Rows from block 2 of the image encoder, named by matrix and row number. Each number is 50 + 15 x the weight over its row's rms, rounded and kept within 0 to 99. All counts start at 0. After the name is the row's rms in percent of the matrix's.
# convs0: reduce pointwise conv (encoder.blocks.2.convs.0.weight, 80x80x1x1), inputs 0-79
convs0.3 102:50 50 45 48 67 49 72 67 38 33 62 78 80 58 36 35 46 48 47 51 41 52 36 81 51 46 59 36 53 59 56 38 33 55 26 57 52 29 54 49 63 55 56 65 48 74 39 45 58 57 55 47 41 32 84 59 44 55 54 39 63 29 41 59 93 37 31 61 75 21 53 78 73 46 73 47 40 42 78 37
convs0.4 107:53 36 67 86 58 44 47 79 36 71 36 83 66 26 45 41 35 48 23 54 59 58 33 79 48 78 66 58 49 78 58 46 60 44 36 56 62 65 62 37 51 63 56 50 80 62 35 31 55 47 53 53 53 27 58 56 41 59 47 50 59 31 29 34 55 42 24 32 39 66 56 62 62 27 47 39 52 63 75 66
convs0.5 095:41 38 66 18 34 50 45 23 64 39 68 37 32 20 63 32 31 28 80 62 46 33 35 50 44 87 43 52 65 27 69 24 41 56 60 54 53 53 39 26 37 51 49 45 61 80 51 70 49 47 45 44 48 64 53 60 47 00 45 38 44 44 43 35 41 59 62 51 36 40 52 43 60 49 43 64 62 42 44 52
convs0.6 101:52 50 37 55 54 54 22 12 55 50 52 59 14 32 45 49 39 79 22 48 45 39 52 44 46 59 40 44 52 49 53 63 64 48 34 39 28 40 34 40 36 45 32 50 31 45 35 31 29 18 40 57 56 23 31 30 57 47 33 37 41 69 39 39 29 71 41 23 28 55 37 60 41 35 46 72 63 39 41 32
convs0.7 100:56 27 68 49 62 33 72 41 41 30 77 70 64 62 36 23 37 43 65 51 38 30 31 60 57 53 68 52 85 59 73 52 67 22 65 32 33 51 46 68 54 52 59 56 49 38 31 46 25 53 45 49 59 45 23 30 72 43 47 41 44 43 60 57 66 56 51 91 49 45 64 58 65 61 54 30 36 52 76 42
convs0.8 093:38 40 52 59 51 49 64 38 31 73 56 56 65 59 46 44 24 78 47 48 55 38 60 30 57 61 70 39 52 46 60 59 99 36 31 53 42 44 55 70 58 54 48 52 60 36 47 34 35 59 45 55 55 34 44 36 68 39 41 50 29 61 46 53 41 79 37 60 24 99 54 65 39 43 40 49 48 46 54 72
convs0.9 107:41 55 58 19 58 68 66 67 44 60 50 31 69 80 18 59 57 37 76 59 53 57 36 26 62 29 58 32 32 22 36 50 50 57 57 48 52 35 66 57 66 57 78 41 40 37 59 75 65 71 38 61 22 72 52 58 62 49 69 53 62 46 48 78 50 54 73 69 75 57 46 48 44 55 45 34 41 34 54 64
convs0.10 107:47 50 59 58 60 53 65 85 50 33 46 75 72 41 23 35 48 52 44 69 59 63 13 46 49 61 52 48 69 71 62 65 49 53 32 56 54 31 68 46 57 74 75 73 62 74 59 39 66 53 65 60 41 28 49 67 52 60 56 35 68 25 42 71 80 42 41 55 62 47 72 63 68 41 34 37 50 48 72 39
convs0.11 100:58 52 46 09 50 47 59 47 46 35 53 45 59 58 52 62 35 51 51 65 39 52 28 50 76 18 65 36 38 32 41 76 32 35 31 62 56 25 72 61 60 31 52 69 47 49 33 63 48 48 59 55 22 46 60 56 41 40 59 39 67 37 46 71 62 53 45 83 86 32 59 39 90 46 52 40 55 32 59 44
convs0.12 094:61 67 25 62 46 51 36 54 61 47 32 55 27 37 58 79 32 85 24 52 46 45 81 68 51 41 43 48 64 50 53 65 39 41 28 42 56 30 46 67 50 24 45 35 35 29 35 30 65 37 38 46 67 40 24 50 44 57 37 45 47 68 24 41 35 82 43 41 47 42 32 63 64 24 33 56 62 43 50 34
convs0.13 106:39 47 58 58 55 13 55 68 25 30 54 70 57 41 21 47 28 47 40 49 32 47 32 48 55 47 51 47 88 59 70 34 42 16 44 23 43 44 61 47 60 51 60 53 46 37 17 27 46 39 21 46 47 46 32 32 50 45 43 38 40 41 40 48 53 58 44 68 41 20 55 61 51 43 16 24 47 37 57 37
convs0.14 097:58 70 32 59 57 61 31 42 55 29 62 47 18 45 64 74 58 65 23 67 47 62 58 50 40 68 18 56 42 65 59 35 39 47 41 47 47 39 28 38 49 36 28 48 23 53 46 44 40 22 49 72 65 22 36 48 55 69 28 22 57 67 22 46 31 60 55 41 61 52 25 65 49 37 52 67 63 37 36 36
convs0.15 095:54 57 63 62 28 35 25 35 53 74 55 33 15 30 55 60 59 60 38 57 75 29 68 41 49 53 37 41 51 33 32 41 46 36 66 36 48 74 30 34 38 63 32 57 67 46 54 35 42 48 28 48 53 48 18 34 40 56 46 76 44 69 34 12 33 54 60 39 33 38 37 29 30 39 56 46 44 62 39 67
convs0.16 115:39 21 71 55 55 20 70 47 60 46 46 81 60 37 41 26 27 69 53 72 51 34 25 49 41 65 61 56 68 35 49 67 69 22 39 64 49 15 64 56 60 56 56 53 47 55 25 62 46 61 31 47 41 46 36 70 61 42 47 41 58 39 59 57 37 64 53 62 58 55 47 61 53 39 04 52 35 44 74 60
convs0.17 106:73 30 62 22 21 31 36 32 54 43 74 36 37 30 34 46 41 37 63 61 49 28 34 46 43 77 37 34 73 17 66 21 63 24 45 47 65 46 31 44 22 42 36 59 34 78 45 60 35 39 48 65 57 52 47 56 68 52 49 36 37 63 40 50 58 49 50 51 56 36 27 44 58 37 28 57 54 38 37 65
convs0.18 105:57 85 50 55 50 47 59 51 44 57 45 60 57 81 34 58 71 36 41 36 61 36 46 43 41 53 15 33 36 60 19 25 40 54 58 52 47 60 46 35 61 69 58 29 29 72 43 35 49 41 70 69 62 25 69 59 52 45 73 30 40 57 38 54 88 51 65 31 34 42 57 53 37 43 60 34 26 37 63 32
convs0.19 110:55 59 27 40 66 65 38 25 63 47 53 25 22 46 62 45 42 49 58 44 49 45 51 58 31 41 56 53 68 30 72 17 44 69 60 37 52 61 60 47 45 38 24 31 54 40 32 50 49 45 44 24 58 59 45 12 47 50 31 40 46 60 20 26 25 41 31 27 29 45 23 48 67 46 40 52 41 47 19 53
convs0.20 096:52 42 47 51 59 44 17 33 45 40 50 26 36 42 50 38 36 46 34 49 51 29 36 55 40 42 53 45 55 41 50 18 34 43 52 16 64 57 61 50 47 41 27 43 69 36 30 33 49 48 32 38 29 58 42 18 23 16 28 34 39 50 43 32 23 47 43 50 16 49 20 44 53 54 28 44 46 50 26 50
convs0.21 103:59 70 25 55 54 80 31 40 72 53 55 41 15 56 78 59 64 45 56 36 46 52 66 76 28 61 42 67 65 73 71 45 44 75 55 44 50 52 51 51 40 34 29 41 32 52 55 50 61 36 59 25 69 69 41 31 46 56 37 52 40 58 36 17 23 38 43 28 45 48 34 52 56 60 39 69 47 44 27 27
convs0.22 111:37 31 79 35 33 33 50 49 73 48 22 53 52 27 51 59 44 49 76 69 54 46 44 48 39 75 45 48 43 64 25 64 44 58 54 57 41 55 48 39 53 67 57 51 60 74 47 61 58 62 46 71 21 85 60 59 64 68 41 66 45 35 51 60 38 52 59 50 73 50 38 43 25 36 26 76 87 41 43 78
convs0.23 107:38 80 45 17 60 51 83 56 46 38 39 45 63 82 16 54 59 44 68 56 52 34 25 33 71 22 56 53 23 30 38 44 45 58 42 62 62 28 70 67 67 55 68 44 44 54 42 63 57 68 44 63 46 38 67 65 62 38 74 41 51 48 56 58 57 56 61 44 58 45 44 78 33 47 61 32 24 36 56 44
convs0.24 103:49 87 40 58 53 56 54 48 51 46 65 34 35 88 51 63 81 37 47 41 48 39 50 24 28 56 16 28 29 47 33 26 50 37 63 56 43 44 40 31 41 43 49 31 44 46 62 30 45 26 70 67 66 38 60 53 31 66 66 47 35 56 40 33 75 40 76 36 38 55 58 42 28 44 55 49 59 60 27 43
convs0.25 104:36 63 63 09 55 55 62 59 60 47 47 43 64 66 30 45 54 48 66 74 52 33 25 37 73 23 75 46 42 13 43 29 49 49 40 63 63 29 84 70 49 37 60 33 57 44 46 66 55 63 40 53 44 55 44 68 61 44 66 45 46 57 65 58 35 55 72 72 61 38 30 65 50 64 34 32 22 52 63 50
convs0.26 101:55 49 51 57 52 59 33 22 51 29 67 41 32 41 56 57 55 51 50 44 53 49 42 49 36 88 47 52 67 57 62 45 58 36 67 45 44 49 34 22 33 51 33 67 43 74 64 61 32 44 54 61 67 61 25 41 62 72 46 38 39 63 41 43 22 37 67 47 47 38 09 31 42 45 41 95 76 54 34 66
convs0.27 102:50 68 49 64 33 38 58 72 50 62 37 71 75 69 23 35 51 36 34 48 63 46 30 78 62 61 54 52 24 58 45 36 40 44 24 60 56 41 62 53 56 63 67 57 53 76 48 50 59 55 46 70 48 29 61 57 43 42 83 40 55 36 36 46 92 17 54 34 33 40 48 56 36 40 47 26 36 43 77 47
convs0.28 107:42 59 44 43 28 53 59 39 41 85 49 40 41 66 38 37 66 55 42 30 40 22 52 40 39 20 32 33 50 36 30 56 54 29 37 52 60 34 21 34 59 48 45 51 57 50 61 27 39 35 61 52 69 31 47 57 27 30 56 50 23 65 15 39 73 68 46 58 34 57 77 50 32 41 68 21 48 61 44 47
convs0.29 104:60 42 58 64 69 36 54 58 44 46 47 44 48 44 48 49 39 72 46 47 44 43 43 41 53 20 67 44 99 37 83 84 50 23 53 42 56 30 44 54 57 36 43 55 51 18 42 51 65 49 51 57 57 37 15 48 29 48 42 32 47 52 53 26 54 78 43 84 50 46 68 58 62 60 31 33 43 51 48 28
convs0.30 102:37 31 41 42 18 38 34 35 45 76 48 37 17 44 28 58 41 59 45 42 51 56 67 24 36 30 29 57 45 48 31 69 49 56 35 49 54 37 18 39 38 46 51 51 40 53 59 45 60 30 56 65 51 47 49 43 33 23 41 60 50 55 20 22 50 80 39 44 38 51 60 30 18 31 56 30 56 46 25 39
convs0.31 102:48 63 54 51 70 59 43 65 31 50 25 45 61 56 50 62 29 53 47 59 63 40 40 44 72 26 99 54 44 27 57 27 50 48 48 51 75 33 92 61 45 51 58 51 87 44 34 47 54 71 32 42 24 34 34 47 35 41 51 48 57 55 47 32 36 60 52 55 52 40 37 58 56 59 39 31 23 65 52 64
convs0.32 093:33 61 53 37 55 71 70 47 60 54 63 51 52 57 76 58 54 14 87 52 46 45 48 60 44 40 44 62 48 33 44 43 36 60 72 46 52 49 45 86 65 55 38 19 50 55 53 80 45 75 46 36 46 56 31 52 58 62 70 69 63 48 43 61 61 38 54 55 74 20 75 36 39 59 53 65 27 37 81 44
convs0.33 091:48 43 56 41 50 62 81 29 48 44 59 51 55 55 61 31 52 27 67 47 40 44 49 56 49 21 37 70 40 25 33 60 18 57 61 40 52 58 36 75 56 52 37 48 58 57 46 83 37 76 36 28 48 50 33 41 64 47 68 57 68 47 62 60 69 30 57 60 54 14 69 30 29 62 59 56 37 51 90 55
convs0.34 098:49 44 50 45 33 38 78 45 65 67 60 53 64 38 51 38 46 17 56 53 29 48 13 63 58 30 53 73 47 27 46 34 29 52 57 66 50 58 45 75 62 56 57 35 55 57 43 64 49 69 51 26 32 45 54 63 49 60 65 80 68 48 75 42 65 53 39 66 62 11 58 51 28 59 49 29 35 54 82 50
convs0.35 099:55 55 37 45 78 81 43 39 53 50 61 65 31 52 60 66 64 53 63 50 48 78 84 61 49 59 58 41 56 91 53 62 63 63 69 32 23 56 18 40 35 52 26 57 47 59 66 51 45 19 62 83 67 57 50 32 52 57 55 55 35 59 31 35 41 46 49 44 34 52 51 39 52 55 55 78 77 54 34 46
convs0.36 099:51 59 50 36 61 52 78 33 63 74 59 53 60 54 60 34 57 03 51 38 42 34 27 54 47 29 46 66 47 20 48 25 28 49 60 59 53 62 53 82 52 52 54 39 52 58 59 72 41 63 54 37 34 43 41 55 55 66 76 79 58 42 65 48 70 45 37 59 57 16 63 41 32 66 63 30 31 48 71 48
convs0.37 099:44 60 46 41 54 51 84 37 44 38 54 67 44 56 70 43 42 32 58 41 29 32 59 56 38 29 50 55 43 39 26 63 15 25 58 37 50 72 47 75 56 42 37 43 41 61 34 53 44 58 45 46 39 53 35 44 68 46 62 57 61 51 47 73 72 44 49 52 63 06 66 43 42 43 77 66 32 42 98 50
convs0.38 095:67 57 54 34 31 31 61 55 38 36 56 55 64 34 46 37 15 22 55 45 53 28 40 69 46 39 33 53 67 37 57 31 34 20 41 47 49 56 45 57 51 46 44 58 23 48 18 45 45 56 42 18 42 37 45 33 75 38 50 44 50 35 45 70 71 42 42 53 72 38 59 41 47 12 61 35 18 40 67 36
convs0.39 095:32 55 51 47 68 35 68 71 51 43 44 52 48 32 58 61 41 57 31 51 39 65 47 44 32 63 23 99 58 48 53 51 35 50 41 58 57 38 51 57 48 49 83 35 32 56 32 63 81 50 37 30 43 56 63 88 53 43 47 50 59 60 87 53 38 66 47 45 44 20 42 65 35 46 44 54 55 41 52 28
convs0.40 102:64 85 63 23 30 44 57 66 51 41 52 41 56 23 47 86 42 51 42 45 41 38 46 56 57 21 30 46 59 28 53 37 28 42 32 51 53 55 53 30 67 26 59 37 41 27 39 33 57 54 46 30 44 54 52 42 25 72 40 49 43 70 42 38 45 55 38 52 67 24 38 71 67 35 72 19 66 43 37 52
convs0.41 105:60 46 42 30 55 50 85 39 32 27 66 67 49 54 64 38 28 31 54 56 50 27 36 65 36 23 47 60 39 37 39 79 44 16 50 49 41 68 47 59 51 43 40 65 47 52 34 49 37 59 46 34 54 44 33 46 67 34 59 43 54 38 49 81 83 35 48 60 69 47 66 42 41 36 65 64 32 43 94 45
convs0.42 093:53 52 38 41 60 67 80 34 65 71 61 55 50 54 78 37 54 18 61 46 41 42 39 54 45 27 47 48 45 24 47 20 38 59 59 48 53 58 53 99 47 48 37 21 55 48 52 75 40 63 51 34 34 56 33 35 62 62 74 81 60 40 62 60 49 44 46 53 62 31 65 41 41 62 71 43 24 49 74 48
convs0.43 095:48 68 72 45 30 60 31 60 53 38 67 53 71 45 42 52 47 27 86 64 60 62 47 60 70 26 48 63 74 21 57 40 44 68 74 52 57 49 52 55 63 58 50 44 52 50 38 82 48 77 32 41 56 51 43 36 40 79 57 58 82 50 56 36 61 49 65 81 59 37 70 42 33 66 24 41 37 48 70 44